Weights of a small image classifier.
Model: 0.878M parameters, norm batchnorm, activation silu, depths [4, 4, 4], widths [32, 56, 96].
Training: adamw at rate 0.0015, 7800 steps, batches of 128, held-out accuracy 100%.
Rows from block 7 of a small image classifier, named by matrix and row number. Rows with one number belong to one channel. Each number is 500 + 25 x the weight over its row's rms, rounded and kept within 0 to 999. All counts start at 0. Numbers have three digits each. After the name is the row's rms in percent of the matrix's.
After each channel's rows are labels from the 100 images, of 14976, where the channel reaches its highest value: "responds to" is what is common among them. Only what is clearly more common there than usual is listed. The data: drawn human figures in many poses. In brackets: how many of the 100.
# convs0: expand pointwise conv (model.blocks.7.convs.0.weight, 336x56x1x1), inputs 0-55
# convs1: depthwise 3x3 conv (model.blocks.7.convs.1.weight, 336x1x3x3), a 3x3 kernel
# convs2: project pointwise conv (model.blocks.7.convs.2.weight, 56x336x1x1, transposed), outputs 0-55

convs0.89 098:499483487506460511469511500500501516504497544500498496541551500554496533513464519500497500565520498540425499510498501503492507553489527499497489479508502449505518510498
convs1.89 108:512501521491491551461500528
convs2.89 097:489502437468532448500493497539501475467538510582506504510474465499528538531450526498480509463483501491490540494502498464501497484497500501510501494496502502489504491518
responds to: blue top (87)

convs0.100 092:531481476501472503497531521494507527499448539483498459500524535504492499548503494517498499518507499505531507508476496497590540531500497489525483475519547487547499507490
convs1.100 088:474483491461489549484507514
convs2.100 089:556483475452502504494503508505504484498506519501530445499492547496531488546498492506499491492430499502495502492489528462559511497485500497544497496492533511533462499465
responds to: orange trousers (35); orange top (31); pink top (29)

convs0.287 104:486489513500475512498514501500498527508492603505466453499527561483449497510499474522521460499494490514516499497490513496572516495498504514504476513493505482511493495492
convs1.287 126:490473476482450467519499495
convs2.287 131:484501491458492505494500442502507506525500564502501441509529547502477500550477479530486503498460502501449525518497535448548494498489502500519503477507499492492500500514
responds to: grey top (48); grey trousers (42)

convs0.26 103:500508496501538502496510534585500489496514521504518505577491551501553498518499500507426466500507500501470512502520485498463491489486500497498512487489513534508489503505
convs1.26 099:466512463516524489457490494
convs2.26 157:492491501497548484514488536500457468493542506510499526507453513500558474500500543473472490458479512465512510500501535490487477491492500503499505487472545559491487475544
responds to: red top (30); squatting (25)

convs0.116 105:527497500485503503509500476557502489536525521500503515507479506510500500501489501536489469501507510488468498509566512462497501445401500465550503494497500497519498505500
convs1.116 094:527536528497478472478523524
convs2.116 093:505498491508498571491502493440535512514475498477496490459493498533444514500519498501572492527509485495502510502498492517493524550505471500492455500502517463530503536496
responds to: squatting (36)

convs0.31 093:459501472461512481482452462515545504508495495478525515563463489503483554530500489498478500518479432500492489517506506489480500516479502471501516491534469500477484501537
convs1.31 103:469499482502503468454514469
convs2.31 082:463530522515489546545550500500490488502503505522442497477571517536496477496499504525499481497530568498498504486514522534503482518492480524489499500489506492503550515506
responds to: black trousers (42); pink trousers (33)

convs0.271 098:507464516498488518500493416458516547504466520500509503481506510502447499499499481516511535578503503497479497542505507452508499492506501478495502501504460479495533503502
convs1.271 104:468483453490495487461485508
convs2.271 111:500477500489533494502486535500447475500540498515500547500458468492537468494499517449477498465490501462559500494504519477500480499498500521501502498493552531471488447502
responds to: purple top (31); teal top (25)

convs0.212 104:485512522537420495496526500527499511529502549509454481485540530491468473502501454547511480502499494510500505497504509509512502453497523498500502495500505423510508500518
convs1.212 100:488495504470478452504466475
convs2.212 132:433496495498433498479513438511500517512497516501502493529507519508495487499464501592498501521468502511487503507487508496535478475508521503500493473549482472504503501491
responds to: grey top (38)

convs0.284 093:509466489500500522482474503488539486499482480448516511505454497518508504502499503497499458501475453510516512541439488499493578520488496486490462499507500473498438517496
convs1.284 091:479467495498463515491515547
convs2.284 119:506495496472504492468473499504508493484500473499566498493495452490519522544436504499500500500440466516499468537460479507522510465512550474499502543497495499478489501488
responds to: handstand (49); white top (34)

convs0.293 098:495496509511499504498545492519512493507492487496500505453468488535496504452506500528521452504498500500499438480491499537490574502491497516496437526501502478554460504499
convs1.293 087:470475480497501518534506547
convs2.293 120:503500544503499548545500506490486527500499500538487513470504500510498517426499501496542501534541529485500521484538497499488466486456500525500504500441476498553506499521
responds to: arms up (25)

convs0.221 099:500552507530489514497504497503519509471474454484517497498504509500549500500500504502429517473499527501493466543470497498451495454565491500474487480504490553502504493501
convs1.221 085:493495496505496498552528545
convs2.221 087:457500506528460519501504511469496527527446484511448496492507483488436461453507463500566454521506492500504441500490490508484506500501494498485506518501494490500500497485
responds to: green top (50); lying (44); bowing (25)

convs0.85 095:573500506498493499504520538504494508504500536463499422497518520502488456500504496496464512479523505504499487494502481487566506516481498557544455509493502500518501504493
convs1.85 097:484496478469536535470506479
convs2.85 086:551494515478492498508493508504495502497500507444495445512506528520499482509501499502474500477469499499473448500496509413539507482437502511544495503475503525500477500478
responds to: yellow trousers (69); yellow top (40)

convs0.115 102:413476501496504499472474480521529503526500499461513517501502509472494506519503456493406504501498493502520502547494505500507479504510497477501519512551474505485500511530
convs1.115 098:521506459522506473525499459
convs2.115 119:490494497495526465511478532507459491500561500500505541521441522466541500504509507462477501481489505498510502503498561493488494497505501500504495500476509565468488456544
responds to: thin (60); arms up (29); purple top (27); top: white (27)

convs0.276 101:508489504512432505470498544471498533496450536500501493526569530531476509513489507514494498502490498503511520534487430499504544517495511508503496513491507454488507529486
convs1.276 098:457465530467484515502509504
convs2.276 073:481500513503497500495489470499477506476507500542552527500503552507536514521439519510470501501472518486463563524503442477500501462495511528508520490486467489463509496516
responds to: red top (63); red trousers (29)

convs0.98 100:502496453505486498488501479447500512548495554497499438497500508501464495516518461517553503508499492500504523500486540497592502505523500517501493500504515468500500505491
convs1.98 090:535530493528531488493468477
convs2.98 116:500499455446526502499486501512484494486524582529499499512502558495525508531493506503474500499486514500450524499500543493509461501462499500537540478500515524499499460500
responds to: grey top (79); stocky (60)

convs0.62 095:568525494478507460506477500512507496509505498470545497478491480512501539512499495495473562500499489510552543529500442497505499513519515492506533517499493518468538547505
convs1.62 096:516458519514464524521473501
convs2.62 072:487520534498500503522500495525507487486470519515469488538520495483473449505452469515499467438481490536491481498435513499495507467508477500480478503486501502456480462544
responds to: yellow trousers (50); yellow top (34); red top (29)

convs0.178 093:528565523525464500499567467524507494504499500495498494460503511529524497490495496528482499499528583500487501492536494501496500429505495500485494487505490501507516501542
convs1.178 091:528514548526499515529516518
convs2.178 065:492511500540497534499571500499513502503498516499465480487551508514500517500515444521500497506500497501482528498498519555486501500501497499478502397501499493519529502526
responds to: black trousers (75); lying (31)

convs0.127 094:504498484508482494476504514512506500477500491436526500535500507570512504506500518522471534519515500567499517499505490511503502497499501499515505496533488525523549590502
convs1.127 095:481487525480451517482477524
convs2.127 077:499508497470500465521466466555501500418504493507508540519490455507496508504430509505485533475497498542497488520496505473494501485499502501516482493501459526492498469540
responds to: yellow trousers (55); yellow top (39)

convs0.171 098:439499492509478507486498495485522510500480504500524506540545506546499554502483522509458493519521498570446495566494496492505499509507536500486468494515488480497509515514
convs1.171 093:485505525472491543463494525
convs2.171 109:490501498458519427499492497500499477425522500579523510513473477501516541517464519498471509466490500502496500500501503474518485464498525500510495522482500515500488460512
responds to: arms up (36); blue top (33); purple top (28)

convs0.58 096:448522458503502484506555503519499437503518503483502498539498490501500496506502485550500496440503500511531521413501484506507503503494494527528514505511515501497489543501
convs1.58 083:494480470486497492528551526
convs2.58 115:498487495504424499479516474495529546521441500467495487501523502509455482493497492544528500537501470500498472524476487498526515488508525501499489504569473482508504519467
responds to: stocky (72); orange top (49)

convs0.119 095:508530531495454475499500512461486562492483465501519499426522501500499489476498529499508502517500544543513490532500484473495512493551504510527485499483455497498549505500
convs1.119 092:529511464526481461492475486
convs2.119 088:508488495461494510498501489508516500511459483499588499530522519480500483505454498531500500504489511515488504543494494468511499478522499462504517522513407499499508510462
responds to: green top (83)

convs0.195 092:477481510541424493452519544500500570500449496487530500507518504512506486490504519505481530523501503489510532499496474519510504492510504520501567505524497514500514514461
convs1.195 091:455504535472479502504521473
convs2.195 112:495510503479454500503469498502503544493500498507544500519525500529496520501484531502500580527504512500483500524507473451508499495485503500567498501495431493518551499505
responds to: blue top (86)

convs0.66 105:515496479498514501478483500467522496500504499479520506469495516508506554558537502502500486499490500493514506517502486502513612550498492477514506501498513466485499505557
convs1.66 103:519519505463471467466481504
convs2.66 077:500504507515426527500550489451500522526463499502500499501506543504475475451500494528504493578519542491488519500546500494491497486491488511495510489513494462521508516493
responds to: white trousers (61); lying (30); squatting (26)

convs0.150 117:480502492527499506489496499376508507482451496492517473461501499532498516501504501494531505523483500516497501511473502505501504508500505508502450497487492425508500501504
convs1.150 115:522464463493501513454503511
convs2.150 076:507517493514532502509522561515512473491511494531483486503491491486527497483493489506519416463503501513485539450501500517486510464491499488492504492477556495560461477502
responds to: orange top (82)

convs0.329 109:500497500494500445511501493511420496512553502501512533490507495496516504500501529504500538507495512486495501500505499489570435498502508542547526522498497513485505500447
convs1.329 087:518513513530503529522513551
convs2.329 113:502508497500505497497492529495538501470492474498501498530469500483504495513504435482500492488500482519502494503500517497431586503505470426513500501498516504468496502551
responds to: yellow trousers (40); blue top (27)

convs0.279 094:407498469531485505434504519500521499525465497480504492537499503509507500549500491502513499500480508500500528501459485522481532543511494510493511498516510437483500526496
convs1.279 096:526530519515500501458471472
convs2.279 091:512499523489505510504457502482498492484532498514520531500483528501521525500507497481463516494491517501511530506540495468455502501450501501529563496449495495468499500588
responds to: orange top (68)

convs0.74 104:501498535512510494543488484475478503499512444565513571484502444495507515455503537466508546497491501458496482512499506491496467489510508510497482534485495500474516483501
convs1.74 110:510495478471479511483517555
convs2.74 101:526503500493495510493510552504490494518486521492500418495507514504490493509553458510499490493506496505505495487486500504499545535438494515556481500485577488507484511509
responds to: orange trousers (26)

convs0.328 098:505600527488499493499500514507470501444509500537481509512505499499503499506500499483505495468529502545445485475497503488447499502480524500504467454491496508494538485524
convs1.328 093:520538495487508513462476536
convs2.328 106:497566476496493497502510499563508471488527499501501523481510480510507525537466503528508494491502516553489499487507495492565522500486490499556499459489492492524503500566
responds to: black trousers (35); red top (34); orange top (28)

convs0.268 095:519502499502465524486533489518505501565484519559490493409499500507489494449490506515513501499512501500487493503523536462495501474500495501495472501528499480562493478488
convs1.268 089:539515534495465479530501513
convs2.268 073:491500501502500516526556501494493496486505497606450506459499429500500500497500497501500477500504505498496500478504539519495493500482500542496500489492513491558498484528
responds to: hands on hips (29); black trousers (27)

convs0.272 088:549550534501486497509559483521498477497512474502472497423503503513511480488506500512496501488515578512467473496508499512496506437507500501488453493500496501509510498503
convs1.272 105:546488518522515527471473505
convs2.272 129:489542502512501500524541504526500478466506499533483498476533502543529506504500505522467491485503557513478547462505502499496496499456481516499516417470497500537513497528
responds to: handstand (61)

convs0.176 097:516501501574501504507539468491517501481489500507492500421491506523506520493510499546505513512501515496474500502499494531500555463504495520450472523497491494566501496526
convs1.176 097:475496541496478494547488480
convs2.176 161:493516508553499505530559496507493497498500508544427500453542499506494495480501494526528486497529509505491506431511502568507500492481499501482500493496493471526524498513
responds to: black trousers (26)

convs0.242 099:489490504500481508466496495525527500561448506456506482495500496499455505502495461518507482499501483527511501520489470500486585511501467490497501518525488436482491543498
convs1.242 122:499512511503477482467446479
convs2.242 078:498499500506487506451497476479537553513486491474508474508486553535490502502524458499478504508498501497511497512500502488455551505486493502504498449514526448493499522577
responds to: white trousers (85); squatting (29)

convs0.67 099:499498490533470497466507499487491533508500535482486494508512498580483494500533484515581521546501481516521534474483502514506500503517541537517499510510508480515545530495
convs1.67 083:493494489545494476545475491
convs2.67 082:501514497549484500431569505493479500546500529474485500500535537525496493490525498527512509503502499469448498485496501501513499499500528542508536498522498497519536503444
responds to: blue top (83); arms up (30)

convs0.246 112:480513514485373489513502502493492556496481499523503503485560493501481498492465499501516488529509503514489491502500492495491498493516505499503502491500463498501564496507
convs1.246 092:531517483486475460465478501
convs2.246 079:489499473481444499494504445543557499521495499494515498532503497484498483500445494550490535497495464510485482526457478505515502487520502452489480509549473500495490532481
responds to: green top (25); red top (25)

convs0.12 095:500550517486501489527489510512495505472510495511488509520552493527486514490492526500501495488544521538452477491500500502438484496495523505505475500487446501499595494507
convs1.12 106:508523502481502528463450503
convs2.12 077:476517456495499466501492498522524486459505497500507503496497500501501562535478501506501492470495510530493500495500497498531562492503500493601498476492500502520497501563
responds to: green top (28); blue top (27)

convs0.261 100:480498476530457519481536494494551504535453501445504459497498506512493503500503490507501500501489503482515531501485462509509544509510451497495496517539514492499499589498
convs1.261 100:527512528483465491484465471
convs2.261 103:501498530466512515502474504466513500470500500505539500507487538501505511543504498487452500487499527504502519519524524414472503506465478499554500504473511503499489482571
responds to: white trousers (57); lying (38); squatting (25)

convs0.191 093:598525567494496499524501468543499493502503500510468498470502503502505498481492496502495501487547537534498468520518531472500496436504500498499497481510499500526505484501
convs1.191 095:537510502516521549476481491
convs2.191 088:505523504497505502524499503503507500426500499506492511492499494552500505493493503499512500501518529500494514488534516491483500505439486516512505447477499504594503499570
responds to: sitting (32)

convs0.319 101:511506492517494491492500508479500502534503503504501493498502513516513523531501501497513502510464504486492582500501450509463506495542517475490503462504500433442548553525
convs1.319 098:477495487529510445490510474
convs2.319 055:505490500568513507493501456484505518518498499502501485495498553497502513500536498476536509515499503447468499498505453514464495506529495470410524500515501460496513512497
responds to: red top (73); red trousers (32)

convs0.285 092:479547500467497491501502596494480507445507501505499499520516494505494522500501515468505479516536518535476468489500492510453490525502515517519469458472506494499553487501
convs1.285 096:541539503491507539472501499
convs2.285 111:492526485482474465503492458581504490487509504494509529500509463500507508522450510542501505491491503572495500499495491501538516477510520498574496496507463500493502521511
responds to: blue top (27); green top (27)

convs0.163 110:531487512452512445501498501518435499513525501516487488501511509416460496509501504512502499504563501493477473501539505487529488499502508457532521498462500505515503500496
convs1.163 099:481476487529535544515516504
convs2.163 103:431502514502503496498462525500502472482500491496508512547433501504540496489507548484451500458483501516540526497502497498436503498495501539515506506500509523494461479500
responds to: splits (71); red trousers (29)

convs0.51 098:587495533475529427517494533534465495515511506476510486493503507478501500498523519500490526498507499495500493496561495502556493498496527494534505518454504523500498495491
convs1.51 124:490495476508566518493510495
convs2.51 095:495502500479510494525461501503522487500506498501520481578484502500508475501476577498440509462483498486489499498499514401479499501486497498502507499497507526496483497505
responds to: yellow trousers (39); splits (30)

convs0.196 102:499513530504459538481500514506503520489411498490499493496515532507496498521502496499501456506559520540505507499506435510458540509501477510510511502496486487499543522530
convs1.196 079:476479516460498540467501492
convs2.196 071:481501525502507493497496496481527503431469414516518495500508527486497500515499502497502490495475496503496443501499490496500549483518447490541484506486510495427495492502
responds to: green top (52); white top (39)

convs0.265 096:499497495501460464500502482471506515499502508480505503495532475500457501453503502554511539563519487522518507498535484499540497499500527522527532519521450460504557518501
convs1.265 084:524503459544491472488481502
convs2.265 058:567503496502498502489515494533494452499500501491498551523499534503501490499496512589497452496486503534508494497500504498522499437457537504531500506508494497536483506492
responds to: blue top (86)

convs0.260 098:580491521455530517499472486500536500454472500465515524486497514547491533535519513533484486500500500503516501510513502468521504488450479507552504503500494496545488494520
convs1.260 131:487448452491497502499503520
convs2.260 050:501521528534504492516541507502463488497514497534500502409522533502524520479500521500471507496504548482497511499512496491488465446488500506519518425497488481500530497503
responds to: yellow trousers (51); handstand (25)

convs0.117 103:476481502517483489503500463491497502512500536496500485499550503488445469500522500566514508518505506491513529506501500499611501504510495504510509517546492473500521527501
convs1.117 089:539487486538488486524496463
convs2.117 110:477502502491499493498498499499458498502503590502491499514508607499509495500498509509500500483477519461446509501503530482526451467483514510512512499492506500499501492499
responds to: grey top (54); grey trousers (42)

convs0.104 101:501497454506500507500548498545529500582506531457465469527500500493475493501500491498487503489529480490501527478497500520500507551497447499474522498513519500498492562487
convs1.104 095:502471481453499525473520523
convs2.104 107:541498454486499500490502499515530551518459496488500446510496485503468500517500433497500518501499464500475495500498500498484560541496481446495511490546502501511511547498
responds to: brown top (44); grey top (38)

convs0.280 104:458500501501485505495558498499502500516493522492453461507537555503498437501502489561529487498498502530521549443499498521527490500525499503500499533517500475489501522502
convs1.280 103:489487487490517481489565504
convs2.280 091:497496550514490489498531500451453507502475519502490485504539576481498499498497495507500454500480499456452500511483499499505499416508501528494491506500497500461500482489
responds to: grey top (37); pink top (28)

convs0.63 109:479496514501468491504497498500499545490494499500499493494539502510450505502499484507500496594551500525487497503501496496499491500497506496501547490499422489503569503526
convs1.63 089:505521534485486497482462457
convs2.63 114:475528420469444486496493472553537503500500500499510501505509493498499514533436496529498525500497492543484488508479500500553523500516500452498489464516479498498500500503
responds to: blue top (36); teal top (30)

convs0.148 116:500487523511499499496498496380491525500499506502500499484496493482473503490512459491569515513484492491535507504495521481511503471502520522493487558479482467484498495484
convs1.148 088:510488493515474472560501500
convs2.148 120:500495501506443508500503455456512560519476511494497468493539517508455521506503491503540503569517500498496509539500498505525505498512504493498493500537465461503550537491
responds to: lying (66)

convs0.179 100:494502494496402505553541505511518509532463504500500477488512475502456496442439496535522490504516502500500501498496490498506512500511493537501500498503476500545499521487
convs1.179 119:494474491495446468507481477
convs2.179 108:499498523489463491504509481500506498509482483502536501519502506517489450450440533561502499497499532500499492523501496435507498495503500535506493510533454499493513529433
responds to: brown top (57); brown trousers (44)

convs0.91 105:432498496517491501480499480484505503506498543478474500502522501519491471503508487581559501503498499501501510487483508501595501510510510500524505503551498482501505519499
convs1.91 092:504496494532548492532504467
convs2.91 091:510506498494504471491498510497457493494506600505502509502506593481506499498497502504494490494488501473452505500500524494531496461489550504517514496500496502500501445494
responds to: grey top (76); grey trousers (29)

convs0.1 099:462518506500486478499481480461501519469502504490530500498541499512444514504493516502490530539503503538499502521477459507504488507542528501501486498515442456465574517509
convs1.1 096:537495455504496491464516523
convs2.1 103:499529491444526488503487485611509462499509500492525518530493502456522525501472509510486487474504501565493496500502498497499501480497510448525501503505496506511480501499
responds to: stocky (65); red top (36)

convs0.235 110:413493507506492511498505464508530513509489492495499497501511502461497488490505472506404503502500501500513502534498499504518501482500497498490548501571447501500504505509
convs1.235 092:523498464521504484550504476
convs2.235 189:480500501492531457508489499515471469484548503524503519534461522449540487497496505471453501467486508496497499502498540481478480449502507503507498491500500544434496460520
responds to: arms up (29); white top (29); lunging (25)

convs0.224 085:534551496472539475518490531504480483462503500499513499520498517533525534531495594505497495482505544506485508482509456506450491501509503490498499467496492500499523542503
convs1.224 091:492526514466520537463504521
convs2.224 093:467550498463482467503498494543486480466508511519505509494545506514507514545455489530473559487497526531496528496499500487520498500489500503551513468497474505485536500556
responds to: red top (86)

convs0.75 096:507489501501473560486501503520507542479476520486497500473541517557494546534499512497429574489504500501499492502492499500537518527494502502500446484504512494525503500501
convs1.75 103:507456516501457527474498511
convs2.75 060:490484509500527502516492486494475472450505502514498510478494504505520512504473512489476502446490506494539462497497526500521468474509500540496452500498519587491470434509
responds to: purple top (57); purple trousers (28)

convs0.181 093:472504497469465537475497513519493500477486562504511502550559533559499501539477512522470501518499498541469501505495483503500468522489539517511442489503496494487504500499
convs1.181 103:462508520458508523474505524
convs2.181 083:468500501462501477506489495510488466431510501579522536522495499502509524527436513500499495461468525509501506500501497468517492473494507516517495497495496502468500451545
responds to: arms up (36); orange top (35); blue top (28)

convs0.252 092:507470501505495483495484477518488486536497522499498495498520488537485509506500526524500568506500495499503500515509444557555482529508540505495500519504498497441516564462
convs1.252 094:456481508524542479486492487
convs2.252 087:513480532496505498510480473530430488526543526508548516492501504499499520501497540500508552504494513489499506508553444502542486520492527506500496498503498465479507543451
responds to: squatting (41); purple trousers (41); purple top (34)

convs0.218 095:438503498495492504498472474501538504508471500487500507500495482498488495497478491522486516492486457516547496560395504493508519514499502504486480498550500470496480527506
convs1.218 088:540491479506468473536500480
convs2.218 110:500465484461502449478442489496500502542504511476529545535459527461508501510497515500499495499469499494531500561496499446517508483510511505506448500514505506459486502491
responds to: thin (60); brown top (43); arms up (27)

convs0.11 121:512477500501504411501510503508452497500517502509499500501509509442506499500504508500497496503561502493468465484595499503502495499501531494488537472466504501496500493495
convs1.11 103:477492477516543542508517516
convs2.11 097:453501504486500492497466519498516467468496500522522515577461523501520484499496572504454500459489518519509541499496500458459499490501503524515500507504500530491461482500
responds to: splits (55); red trousers (36)

convs0.185 093:484514517511459491490503500471495557515484482501511506461503500501519499484501552497503562519492516486494465540489474502496500487581503508489449497482491502501563502503
convs1.185 085:515532507519495469472462472
convs2.185 063:468493511508499496491499458503545494506500501497544505508505532501505490495465509513495561494468513500488498510483495500510476460513512501505500507518381497493547508501
responds to: green top (81); arms out (30)

convs0.4 095:493516500539435473440514499500500500502493487425498501505499494541498501452520501514519506498502500506507500454516452545499524499504548500523506512532482473490499529495
convs1.4 088:465502501509527464516542482
convs2.4 125:501491543521494460428498510492487501494502492453504552517494509497509501438543501500498500500497495489503469500520480500480513468498583533528531506502495499491499499472
responds to: blue top (47)

convs0.318 093:500486433518481499533524501517521502521506495502484486512512458498488482467479497502499520497515498490510526493484502497498500525534480487477554482567501510502511563427
convs1.318 086:493470493469509539466530509
convs2.318 073:509491474504499509504508462502542536531474492495486486533496466552456486484463501512535525510503461478470475499475497496492500502539499491446497501564495503526498532457
responds to: brown top (84)

convs0.232 095:517536507509497500503530499500461497581547496529478479465505499500501501488568496477535552501543501499498493453521499533500491508506491501498484501496517497463526536493
convs1.232 117:498477441506523474491508485
convs2.232 063:494511520491466494473512428515494530455494504500500460500520501502486524501510423502482573524521507562474475516500500508506498500500502497508501512509453505503510495500
responds to: purple top (59)

convs0.25 102:534591499464539447499469556474500470461501458492534513515476498499537526528501517490499501497497506515502481498502499496466501527502526493532496490493501535500501500504
convs1.25 101:510517503470509536485482549
convs2.25 106:438546501498455465538532481545472475512522511563469499504548495499468499509452488533504516487510539513478518481503504507514491495500499501512500480500486487480528508527
responds to: orange top (70)

convs0.24 096:499502501535501501504502502500503403533505489481506504520449471503517500484517502550504499459491475528549509481503470519501526500500479491505500523528506486504470565490
convs1.24 073:510478477474500510513540545
convs2.24 099:500502500501464482481505499510526504506481479453500500499507463486491501498473492535517499507503466576506459511450457514528538487517551476502480531552483487501501528475
responds to: handstand (82); white top (33); top: red (25)

convs0.249 098:469502500504500500495484424499524505524488500491500514502492490501480503501489463575488513486433489484531501518469502494549505522498500500504455497571498487487478506515
convs1.249 103:518483462513488494555497485
convs2.249 073:499496487448510418493472486500501507499524547493511501504490561435514524530498504498475485499470501500493495517498503446507502455503512503525497503502501518444490487498
responds to: handstand (54); grey top (44); grey trousers (30)

convs0.289 098:506575500521495487500589498524495473500503472504484481499504501502520460497517485495496505478509535501458487495499503591502492480512487503461482499515499508500521507506
convs1.289 105:547523543506502503484474494
convs2.289 115:501546491542504504500546500514506433449512500501499508454530501525542523520530489507458499450505527511500516473503497514493520501489480501502543439495500492502531500517
responds to: handstand (78)

convs0.125 099:482412488496514533480497489499506491496500487497533515490424502477564472505516498475499497522478463512502497510499496550493484502503494490477465559500503493499487501509
convs1.125 094:517507470508476475473482545
convs2.125 126:506457506507512525462467517473445502513499492499523498495459483451505500498502501454508499499456469484516506518453490515479501500509558503463497566473507513500476469499
responds to: lying (37)

convs0.78 092:497497508507500506521534476539507494507485474495500529439459501545500500487511497529500481510500501463500451501493507546489569507479468514500447502492507499564475498503
convs1.78 088:479477473497494529542498535
convs2.78 132:501511522499500532545499510500489501500505500539494505463501499518500521445504515489519511518550539477500501476547498499498477499431498514501525500424484500560501500509
responds to: hands on hips (38); orange trousers (27)

convs0.123 103:524537494506500494550506501501495443500500445527500507472499491510573500471499553498481518496519588501500502501508494511464504495500485508487499500502486531512531510489
convs1.123 100:487452494528523491492473470
convs2.123 069:508508509500513526519506502468499509495476425499562500463512493498507486459498517489494556505519519500501502501506448500463482491525447515492514500497445526501537500468
responds to: squatting (26)

convs0.166 106:500585501510473517480505527503498559504485500500486476500509500522474523499497500465497500500514494524499490501453500498481518518486507510505388480495503488482501490494
convs1.166 097:501478516450479511479535486
convs2.166 063:543523495467500510504473515503492503489499510504502491489482507408497509500491497481504455500517519517496562514500510477505482493495498500508493538481502534566489432506
responds to: sitting (27)

convs0.327 099:428501494503503495503480412467524500507501501493501503499500489501433503505506487551499515521485491495503501510475500503561501534502502501503506549530462499496502521524
convs1.327 104:548512494534491485534502479
convs2.327 095:466496472452526433495455500505500500500514554495511513538485583475499514508500505498490501493491527488445500531500505452500490467501512473511503504500500519472499499500
responds to: grey top (38); arms up (30); grey trousers (28)

convs0.110 100:524597505530499530499549485532502484513500481500500497462502529569543498489499500504477499487498572494477497492501494516497508469504477509485492492501498503501525495521
convs1.110 091:536505530506482510543517530
convs2.110 076:499532499554498542499569506496500486501498504510445488456534503510502500498542465505514490501507500521502521459491500539447500495490500500489514435500500477523537500515
responds to: handstand (80)

convs0.256 094:491511507524461505486497503492571556500452500494498479482507507507496510498500499481497488515536499514490490535507481501433550499504461482496497510499442492503555535506
convs1.256 101:457498532462506510507484471
convs2.256 059:485504481502494487498470491499613493475488470497507505511497470503484502536494495504533430500499499502500459501477485502468519507511499483511452510485498487496478487545
responds to: green top (89)

convs0.33 122:498500497512499558495508494584540494498499518491500500525491517613498506509509495528450502501511498498461499499500494503476512500456484500499500499504501510507495504513
convs1.33 106:475498469511511470459489468
convs2.33 125:499501499498538500530498559501468491493538500511498541500459504516537474486499551471467499493496514481557507500516550494480471499491500522501526487475524556498500473541
responds to: squatting (25)